{
  "arch": "conformer",
  "model": "audio frame classifier",
  "dataset": "single English command words and digits, spoken by a formant synthesiser in many voices",
  "train_examples": 78125,
  "n_mels": 40,
  "hop_length": 160,
  "input": "log_mel",
  "spec_augment": true,
  "win_length": 512,
  "num_classes": 41,
  "output_stride": 2,
  "norm": "layernorm",
  "activation": "star_relu",
  "mlp_ratio": 6,
  "head_dim": 32,
  "fused_qkv": true,
  "qk_norm": false,
  "dropout": 0.1,
  "inner_norm": false,
  "moe": "top_k",
  "num_experts": 16,
  "moe_every": 2,
  "expert_mlp_ratio": 1,
  "experts_per_token": 2,
  "shared_expert": false,
  "subsampling": 2,
  "layers": 12,
  "width": 128,
  "positions": "rope",
  "kernel_size": 15,
  "residual_init": "none",
  "optimizer": "soap",
  "beta2": 0.99,
  "lr": 0.002,
  "beta1": 0.95,
  "shampoo_beta": 0.99,
  "eps": 1e-08,
  "precondition_frequency": 25,
  "max_precond_dim": 512,
  "one_sided": false,
  "adamw_lr_other_params": 0.00092,
  "steps": 5400,
  "batch_size": 48,
  "epochs": 3.3,
  "lr_schedule": "cosine",
  "final_lr_fraction": 0,
  "warmup_steps": 270,
  "weight_decay": 0.0,
  "adamw_weight_decay_other_params": 0
}
Rows from block 7 of a small audio frame classifier, named by matrix and row number. Rows with one number within an expert belong to one neuron, the router's apart. Each number is 500 + 50 x the weight over its row's rms, rounded and kept within 0 to 999. All counts start at 0. Numbers have three digits each.
After each expert's rows are labels from the 100 clips, of 14976, where the router gives the expert most weight on average: "top examples" is what is common among them. Only what is clearly more common there than usual is listed. The data: single English command words and digits, spoken by a formant synthesiser in many voices. In brackets: how many of the 100.
# router: router (model.blocks.7.mlp.router.weight, 16x128, trained with AdamW), inputs 0-127
# up: expert up (model.blocks.7.mlp.up, 16x128x128), inputs 0-127
# down: expert down (model.blocks.7.mlp.down, 16x128x128, transposed), outputs 0-127

# expert 10
router.10:498529577534534365418418552446460541468537489596555472472500496541521547553549601417572496415434535515490435496424444490583536506423525477506537565404474423500496525609468421525552411462486514510426485534449486464474526462506492509513562483462546558489520427567571474506487521599474438607539418500452459488467493490470562524475527515506468569535454520565441459472419589559472487500495
up.2:548480423565482486506482513518498515506485380521467527525567500547602538463412452462501537451509580513485589512437524400434457475563512522476496554576559558518556437431495479514475454462424494512426448430478603477450468476499545508448438465447551422583519475452394464426484540534507439493419548516570474421646558524482466466438629466448494524501514492486485550527515484569476486564501
down.2:539536525362478520468482519458569435445528497523436518504580385553497539485563530501516502488510472457521456517542512554531538463519437449479532539517416403513497478476526452456528515457590570397566547456465396499526423475539518586501467574493477474500516460404483525464539559446529533523448473455508456633602585527464467477464431586481539416524418518520515572524553490486595520491407
up.3:510567472601465526583443564444542528462537508544453554514442519464492545466478496533500460583502509569475514500465474498502386439516475467582566485510470481425530405401499498517452513540543499500503522511490599507570505557416508504517460503424443542456455531516453449600455563443546429421517454547483486573591496546456484440450548526478605515392521494489445591488530548565655528472547
down.3:503544535430444471530436500516525518564517548461457482521560396493533553557525450510444450587462460563482557513500562429577499496405544459403500485484461481307540466518575492591482483511390446513568435472513458517431536539487540418574478543546529495503491492554539421435462524422433491551494528539482548463478443543562551523527479524499517468443481584550564523520573510482406538426461
top examples: /l/ (95); /ɝ/ (94); /aʊ/ (83); /d/ (83)

# expert 3
router.3:487438558526489528411503533497504464446545499560602500514528524526507418565426404481415446513532515435519547520543519568494427507467483570492464481550485496508480588412571571483480458520447577435503591544454568558522501556459577563521517515502470486428513577448553486461511459577485455439489539482598429517490485407477502427479425518360501538557476415508472501491449380488510602539491
up.2:515538491462433499564562384486575563539492530461542626481494461538471485453548479448389511517539407481426501518426476545524500502492485513539542380555558496465413409562574447483482470584567516545456434529511472517401430499510513567424482511468505489504514449412480565513533373456440562547474439489494463527493419548550492568596543512506509560549494483485468544477461553520525591554479
down.2:563545504615520533587457510492483545576498514569520416463512564493558449466598565493582577472524568485509468429507490480496512404578554496559428503442537466534594505503464550565522487424535541456575449493506557483511506461488578563375506484523499523549511476605517482452428517564448532497446639515433541540417561453584481480516506480530460555496616457479443535537544508494473516455517
up.3:447452348555502498526456547493571546592461523600578488397477458551512516628558490395543532465562453548517536520470444510480533490536497492568509436473468451504561476463470471528518488485496538550533492459595506559422495582525487441587440474514445510508551475452500461588658517517539479512519415490575494541541453463502562480466568524488499508416540454519437442422415493464497500487535
down.3:486457448496519467436553451482470560542419470596525564522546506480518473460566574466421452472452493419464526483532400579497513516516506538538495490474602595444473501514496464476506574484527514436529333556514549518496532475415476463463513531454501464570460468570452528495571549459483423613477477458389575553490571462513564478430476549445438528508533574573604469547571501506531509531546
top examples: /aɪ/ (94); /t/ (74); /ɹ/ (48); word: right (43)

# expert 8
router.8:577508371500561582548447586494451426442477503476482494549544448529483478502532523550481557445586514529557479432465499478444521470492501443536488454438484532521476504477466427488614605477568476491516522457436540415472582580477514411474426527458493512483544499424492476499613579541578463469506525414545580570553537556479526458399500578474523556451543576512500535554463451490539600473453
up.2:488530515454501524490478504557400508438560459644504510492553526547479509534499523646557489492483486607520466520477572498505549544491488576524493431521475437562454587387496541521503535490501504530522569534435463544430438531527488452482570518492511587466509469476466406479451582472499542382407471370541425584459548470520460477490442520468430502475425586519484508486456506435440460538560
down.2:485478497497570524526507444568447460425510527563482491502421469537522504521593484511513488390534570389548496481520424521550499529524514506505589506589534535539483459419439527450501475479475522469470414457385572515415527548491423481497484564533536393504539496544556388405631504564509478492529488434487550471469513493497625480405508448451544486519514407569507444452426532483537485435524
up.3:463532479558436494591540504515463461480527577513553508469487555492451477400511496568436564477421512558490544373527484525524588434526523500511449509507446446545577538478571538486430544553403502472416539521511510665523512401466535446472468531484539460501552414491506468566455580525437535579504506580495541506436422529473521503518555481528506494444418540568419502508403500472476546528606
down.3:510470455568531424424576477453526587480515479578401558477492543495406507515482517545541527479525468461481462571490581573457594553431527489537502543470595444418481596476583427404526519468479555532491445554403504559505496522524393501558424531495461502550487511529476573495433470443396503486486573464493435544566491493507580493497462489518477462500453512578547390522496606514545536535431
top examples: reverberation (100); /l/ (57); /n/ (53); /ɝ/ (35)

# expert 4
router.4:469462418497485502542449517457524575593570526422527484581484503561523414494599566553410533436503544457622575525512439419451493461584493496460529502457538577551552382530477481523570618545433478355521470510474465470498529527483515480416533501502565394572554497555569480562529511477474534517456428501482500555417518506500526575482487503515505491525515454520574560484478474511530429456523
up.0:533556439438530574485538549580511530471487506495404484460529408582409480548522502540509451529533530523498487495461529419446488469554477449463462399481488488516439563578481551494531544524576544502597518438554552477617546453540513509547415467437578550606492524519592490409518580469540436562478436569435539540468481546461509542495476534415567463458504434418482554471489538557502454515395
down.0:492540466560512535529504569457510395569484571485530605492475534454443473573530519507531571465433481469423514539420509601571418507543473511535504570517428456543506501510424529462550557498508636410475448483556489525483457500516471431537494529526501466472461423533521490522520517534524434492453496477508341467503536523497494426478522375449459598460516480566556626441414552533499559532508
up.1:497425504500532550599479524529423566564464531538540490456543362449513434553593533504482446592533448491513569506440432536450525534545434539524537448585369575502525426453485523532493475529506560501505502427446531532485475538464584493542469448489561397533440536495461459502561517446509494432375483492453449525576454396546420513502522480451565463506535551410426533532460507460521459487490
down.1:518542425500476524544512477461517416490553568422460467470400463371580521447434533503430480539560541472464476527431505566528471453471528454521431563391416572487440380493446475457575551527444363583558603523531493475497533489470512486558498474436551564509528538487478596487515493535464464483555464467454493520478444494500505567496517504432555594442413501514482569554458512559454534541480
top examples: reverberation (88); /p/ (75); /ʊ/ (55); /ʃ/ (55)

# expert 15
router.15:499443475469445448439468484502545384557440445555486521410490475458500583545383522566444431452471497471560474517488487449475540480462590525465465493477471536508436505500377439533475505514566441605504530376573499605526538501514438449565518544542539509577487524492486551419497526501516426518545442568483438518584465547486545560459483506527474412417504517517425432567446485511575459576535
up.0:453548564494447482485520476482480459433542548484481483543470496496471533417467488476484553539432467399533598511542528458475567516502491550498534552512487551535526395536413543495510548569511512611608542504527514480464586449466494349531480533482396479522503435449530598498567519456634436497424462497500533398468546440410526502484537539439459427410454494527496571457518586470508538476483
down.0:443586407487489540482490494564559400452554448458439595483523550453432461412421419546451513526491493473431464393442509583521491483538533527528533577500569456533425504479485595492502461502478479450503420577446429547430419463480495436464570493555576591510492567485447490503489540481577496535506458439498535449527499545468489476524589540452612523519495442488432556486424557483516480405538
up.1:491543539560504616491521399564473557459542477416409474479469521456501536489608603475430486578354564418497530446440547499492475570500559441514503467486461556568546429513515482479504549571514494500616503473555441465552432558498568473449515473493392416468452575507480457503555472507476483507531492437520495468500539542465492487535496367569547557480560488483492517455462393539482473500532
down.1:450584554508490515594527546567561548472542455484475468534448434550524504504477534523516623422484424493460530506537471544516502469528551465523628475448484494567457553447389597559486554454425576402538527584547529491628442468529621510485526575407496486542435448509540388490438517462468497444472500491496470493461505456506506497462459524467440545529497461520517542460430576498484542523407
top examples: /n/ (91); /ɑ/ (74); word: on (74); mains hum (42)

# expert 5
router.5:537507477378562501504546524446584495512499547537540495523507578483507471503448470444496464583442548454537494457475537560545411551483456466427598395494525481518537448518467611511494558449433611483503519461534444480548436508521495455455541473467463455525425515461567447466657455502530478464428500479404546515499473460452531489526475558444548570561451434562557524396571531391474482514534
up.2:505469454424611405519491465500527456517523508592543545464532467486453489484463586436497460476559466560496492509481573474459517544475587488463411577525506447487560519490592530445499414548493588654476467522473545464413545514553492434466522498450398450494492529550536551562531548520412524498454527452456564489501493539551446586497507466510442584509510441532597468400541457410493414531534
down.2:509453395546447474444536545532456514517434503507501521489501441462498449547547454520467475548560463462493483602492482512482556502519397524492447497476518520580487492578551455484493549570528541465520499602454480515446495554567464542506431637485418539434492558585501517481580475428590431456525532521516564598547509424503455453445585522456402496552518448531534540586485449583633553533540
up.3:527482480536503457571482476587534500425474477475364463447499483421494504536585497531440444367495520442468628416462388449584535442502559517475465472556529585473530485518499510475555468481532542532495487510450448435555508508441507522493515476583493368501464537583418457526442472422525576561439451448520530478491504458586443553526464525576518612506504528512512516476560468510485499597499
down.3:505564544527444534450538558457436510587505535484611498583534462449528470485518508500485496530428466490514474580551485565626476493483393500513425477463463373456552502472450502417400505380510496528429516570487538510472470468507452395537533491472452563468452431455499543427564513573548394434604509488469559588549522489475516525523504487481514476516463541602483475499493426529466574561525
top examples: /u/ (47); word: two (47); /ʌ/ (38); word: up (35)

# expert 13
router.13:615391450426523449477564463528554574450453526497529557482487482466619499526525575532545463571431458518550486600524538524526552557433544375434547463543472544497501526502525425450474517519519521476480615465543529531501502441469437531466537441552594531422491494503599451449436501439592534499529421551443422588465530552531550517503516541457452448524526603489456501528487508508504471575473
up.2:442392483507518505501517459559516490470525461468568495497470538583470501466576530491498593536528465544445419475431478453549460522524481493464525549502515574502485483566558408519511491433514514469415570529456391584374482530435455474483519429549524534508471389569490427506470500522527489474478456487439452573537413505435445381611474497523454511470515514503366552603587539526537477496557
down.2:560498377502415547478481486572484559525477514477556487476518603450452473502391540509532545401504501482451446572530579485496516530431462538516521425486439518430559490412419445479515498655479467526619453532479466514509476520576581480514479455520490510502465514576454527460479526515518444483472494442500454486474508570509533506414528574475453538573527529534580521433482384550550584391463
up.3:423493505503541520549414605480440487396532513509486433528467569480543566543487468402442439484495437541522536463527423468519543494478583490490406481459563531547544530406494495551598546531523581513472484524558458509438494469460557417485477514470474397536480430504555510484596538544526509513362524470481530582510445524472427452427571508454555476477430530478526639441530483452496573459470
down.3:459506502474451534549528402529494467534601538479394542449483506480510410491502544422461402580537498489470485450354493511563617528468510463543503517393454549511467544453548498492468513456461651567427483468534562412521512588571572502490435525485458450489429465496530507519495479472562449500502501466546484502507510447481420606513527439477517467493554520486519529554381461439559541479439
top examples: /p/ (83); /ʌ/ (75); word: up (71)

# expert 12
router.12:476512496604510560550533429537466520521511565450449555536514561416544524432485546554658475476576508545423542451595456478574571407550442548444468548484527464492484446471516466517487462471511379421505430423466480477486544514574495587455561525506567559458522416574385474491492494465573514488580516479557528461562551552481488492550501478511487492516436511460551536450536509533430566420508
up.0:476522451517576489471430567582542523510476547576499445466430480482396425581387497461494476565511458454527486429553472548515421510601565388532486466541549439436496579471450447566533575496535487443487567560481559547465503572475464601533461529518485485534525437430453521504462479567439474423595487515432399510581558501520538482537502568464538468419543482487535523475497455541489593530522
down.0:515513545482388487529569592463496413550553495533472481423417495440560448437566516543389536585535459522525627538437460508573511478440527457507456415464431513518497431476483514541399444499518476544423550507473547535537463574471504474577499537629416490521455531472423505508450482381514481544579595500530455509541495416542504534450406480516542499501511508448475541572484486487513533507456
up.1:465537512454545513592484532479525551507541534441506527598482535397535522484569565580531471491418433564496593491557449462541550482559484568449475488525486572496513484441392428410470446412622470475476407464476542419539490555427476510438399524513558521481428469530487476458494562508459470491478449486447531553481591509503490575495451497580538540529428414495529552549543583518489402511474
down.1:448506449435523478518518480534467519467513506536518546471519497542413514425508502456531521413490535527540523466477449329519470455470488519430406482493517460439473529499554435452497408488522549392486419549547486536497507446443487471586485468479599468580488513576420468511554570465534518435553545546501575543436596545544624572524550457481560529503518480567481576476445474466595455400550
top examples: /l/ (99); reverberation (96); /ɑ/ (78); /oʊ/ (78)